python train.py --arch="unet" --model="image denoising model" --dataset="rendered scenes of toy objects such as cars, trees, mugs and chairs" --train_examples=48750 --image_size=32 --crop_scale_min=0.8 --horizontal_flip=false --rotation_deg=10 --task="denoising" --loss="mse" --noise_std=0.4 --norm="groupnorm" --activation="gelu" --weight_standardization=false --widths=[96, 192, 384, 384] --blocks_per_level=2 --block="plain" --attention=false --upsampling="transposed_conv" --init="kaiming_normal" --optimizer="soap" --beta2=0.95 --lr=0.0048 --beta1=0.95 --shampoo_beta=0.95 --eps=1e-08 --precondition_frequency=10 --max_precond_dim=1024 --merge_dims=false --one_sided=true --adamw_lr_other_params=0.0019 --grad_clip=0.5 --l1_shrink=0.003 --ema_decay=0.99 --steps=12400 --batch_size=128 --epochs=32.6 --lr_schedule="constant" --warmup_steps=240 --weight_decay=0.0 --adamw_weight_decay_other_params=0
Rows from block 5 of a small image denoising model, named by matrix and row number. Each number is 128 + 32 x the weight over its row's rms, rounded and kept within 0 to 255. All counts start at 0. Numbers have three digits each.
After each channel's rows are labels from the 100 images, of 14976, where the channel reaches its highest value: "lies over" is the class under the peak. Only what is clearly more common there than usual is listed. The data: rendered scenes of toy objects such as cars, trees, mugs and chairs.
# conv: 3x3 conv (model.enc.2.1.conv.weight, 384x384x3x3, each kernel summed), inputs 39-77

conv.46:141148162133130076152151141137129145105110131100009084096121113055142111087104106111131091152106088061105091039144111
lies over: flower

conv.65:106118100118117146111147118189116113138165128129118169103124127133141118113133226104065120110089119144142127105097110
lies over: pine

conv.374:109116113118115049000126123118132182091098126102084093138154025141184126059123116121133134108128136147140163120142107
lies over: dumbbell

conv.351:131116139126093137156117148121152140107142118140088095160122084103116130143129145102102139142078155128117041142112122
lies over: barrel

conv.145:121148144110121099081139036071118069109134142170123132121045114134149120091154142116157142133135114104122102120175135
lies over: car

conv.239:135085152127110055134114099114140192126118124109096121137099127108122136089149103122185074118139100065124168133164139
lies over: dumbbell

conv.70:141101088084138122100102093109125143056118145122071126102122166131169155099146183206116124112092115114122147107178119
lies over: ice cream

conv.370:105097103064077070111088166117104091145076132081085101082098114094151092144149127068107127130132036118088127120077100
lies over: ice cream

conv.182:132079125159141105114145129132090190116175124110159143150180145127170176128136129117117149140120138143115167181164139
lies over: umbrella

conv.278:078144126080131084074062146130133113157168148118066137115135162149102115093114112158167132153138135121119099126109133
lies over: ice cream; arch

conv.0:086056103133116056137137092133151127081099130096096119128189074141163096082151136131106140107138125085133112114142144
lies over: snowman

conv.15:103100068087106142111108159120099129139123115096077101090098109158135126013121119176113144114170139083128123128136121
lies over: boat

conv.358:110101096066123082095150144073159144095067100108100140147147160116163152146164105133091121104119122129141039119154136
lies over: rocket

conv.208:113172156102145164113094096156118163164107145121119109144166101162204088058084126119163054124113087115155104121109081
lies over: flower

conv.180:090130106141187162028139132121113171181114161112121129153163102099154122072103116141131139112127106123126124164142109
lies over: dumbbell; arch

conv.294:131120190112113131117092124147123143100079147117125135120152090164091110125123147142146127085136107142126066135108104
lies over: mushroom; umbrella

conv.84:181119091155118157127146179088101110074099151125115128069115066072102160082101194105099136099070101130106092141185095
lies over: ladder

conv.187:107169143136089141084132079120123130114135148140126127120199154175184128038152182140106164088133134166112130136067114
lies over: pine

conv.340:079104180155137126110164121134128164114083097106136155083079150169158100124138137077105138143124112125165145152091139
lies over: pine

conv.124:108126096086116128072154097153148127128084140173090104168129122197164121061152101153141124137107124085140069141116155
lies over: flower

conv.236:159164096145135100095116104169122084117131204104153112128105149122143114225173119110144125134097102136161107107164150
lies over: car

conv.217:058153133060113104035100123136102156207152167118124101177171070123151132073169130137114128144097123129106092118085132
lies over: ice cream

conv.224:185120178122114113113114105147151165162129109119096104152130122115147102185137137172171089141133108133154115094127120
lies over: trophy

conv.326:096113147132061118146106181086112164109150110152128151111135204165120117163142097126106142096102090130117104113167130
lies over: airplane

conv.165:164150156174148162134154136089091100140179139127163097158159106113114200163146192138121147141103137097137138129129139
lies over: teapot

conv.38:052106118132142072106119111154131147055143112139097116062157094082143082063131122084157128138128151154092184096086126
lies over: barrel

conv.216:030108122137108106075130123109121154176154144159119104142138110141130119154140125129182109104153115112050136170149144
lies over: bottle

conv.345:154092042157118078119143135151126117113177149132115100088124125108155103105128152058086117125116122148106109093151137
lies over: boat

conv.367:132070139135074053085112110115151120140155139105172103214191137088130094124143083153172139088120125076128113093128128
lies over: snowman

conv.382:107125151098125195114091078112164136093113134144059102169120147095146167052130067089121109074154131145128113137145115
lies over: rocket

conv.102:139203080126121094046079126175142066104148094125118125105149098105099077086160143062104119060073121132207181105112126
lies over: barrel

conv.290:115103135123070090076130096116139116107076094166089117094158107140093217125107116137116147064071150162094136150135133
lies over: house

conv.289:136119144097127161134095103110119161145116165099122143067125127123059138130133194175129157118099099131126120081084140
lies over: bottle

conv.40:161108215166133070142152142110129121162098133096089150093094103116132072103110115112170125130158108064128090095116144
lies over: barrel

conv.227:109136090126099063064116157157121151160136130141131077148126132112160084062155056094148126065150100136129069119157123
lies over: snowman

conv.259:096083107128077058150093110130154128086139160128108103117157159120102098114157161181139140090119137161100084097110129
lies over: pine

conv.263:144100183152132140165117164095139112146116126113080114122136086160105119118102148087106161163127120182145156134073145
lies over: pine

conv.354:129136126145150085126218163053124106094096151110134073086102095102196128153101103128109131136163131068142125163204142
lies over: airplane

conv.64:129150094114105123157143158123149124130125142154029166136137119128124082115071135122093111087093099169128082106171090
lies over: table

conv.196:094102128117129122107092092112128151148110116137137137088103097180182140144169157236112125124113120106151049111066132
lies over: candle; rocket

conv.363:091135181084119086082091128117141198091113155138086117126114102095147149151159091119098131126126118132123144069080130
lies over: house; table

conv.19:084073127067097149124140119115121102083092147128096054078142117101152117255117105179133133104118125145103078140167113
lies over: mushroom; tree

conv.271:051118127156159088157146125143128119103120125127105112097172136121155164060122127151088131141070126146103128165151123
lies over: trophy

conv.178:168063089140122063119098139099105084107163124091098150107102153116129116136123166090097170110154103123139157105118139
lies over: ice cream

conv.335:112067126183112072135144105119119115101145147150086125081061131127162133072080104127158150155092110080098169077119127
lies over: boat

conv.191:158091174058120124124135100118128133151107154119089091141120107104139137161135098145149128122155126124110082144092115
lies over: trophy

conv.23:100100154058170131132141128127108187126181120071149121146154110161174134082070124142208079124221127121098080121112142
lies over: mug

conv.171:107129153141100056155140122120142140113149167157102134131122102128150129208078137092136157190151121126140100076155150
lies over: arch

conv.36:136099157160125158153140103149151114141173088106170146187149113127095075177123069122178121183147137121142188182145140
lies over: bottle

conv.97:112099118148117137128065159103111090055166152158103091123103157086115114169100083097111140145117134152138108083120129
lies over: snowman; barrel

conv.16:073124084055115054083131073154144126134171074145144148128145107158126133044119120128123145121127147102083147090123158
lies over: trophy

conv.174:094118121162096107121114118100129100100097153131111090094163165145119079054126139144122146107131092163118072102147147
lies over: pine

conv.88:084176090080119105089104101167151145097123115093115089174101097123133105144110141100089116088145094164121106132203107
lies over: ice cream

conv.91:122090128059103059065142139145109123104109123108099148060097125126142134203099112174142114116168069115133108147107111
lies over: mushroom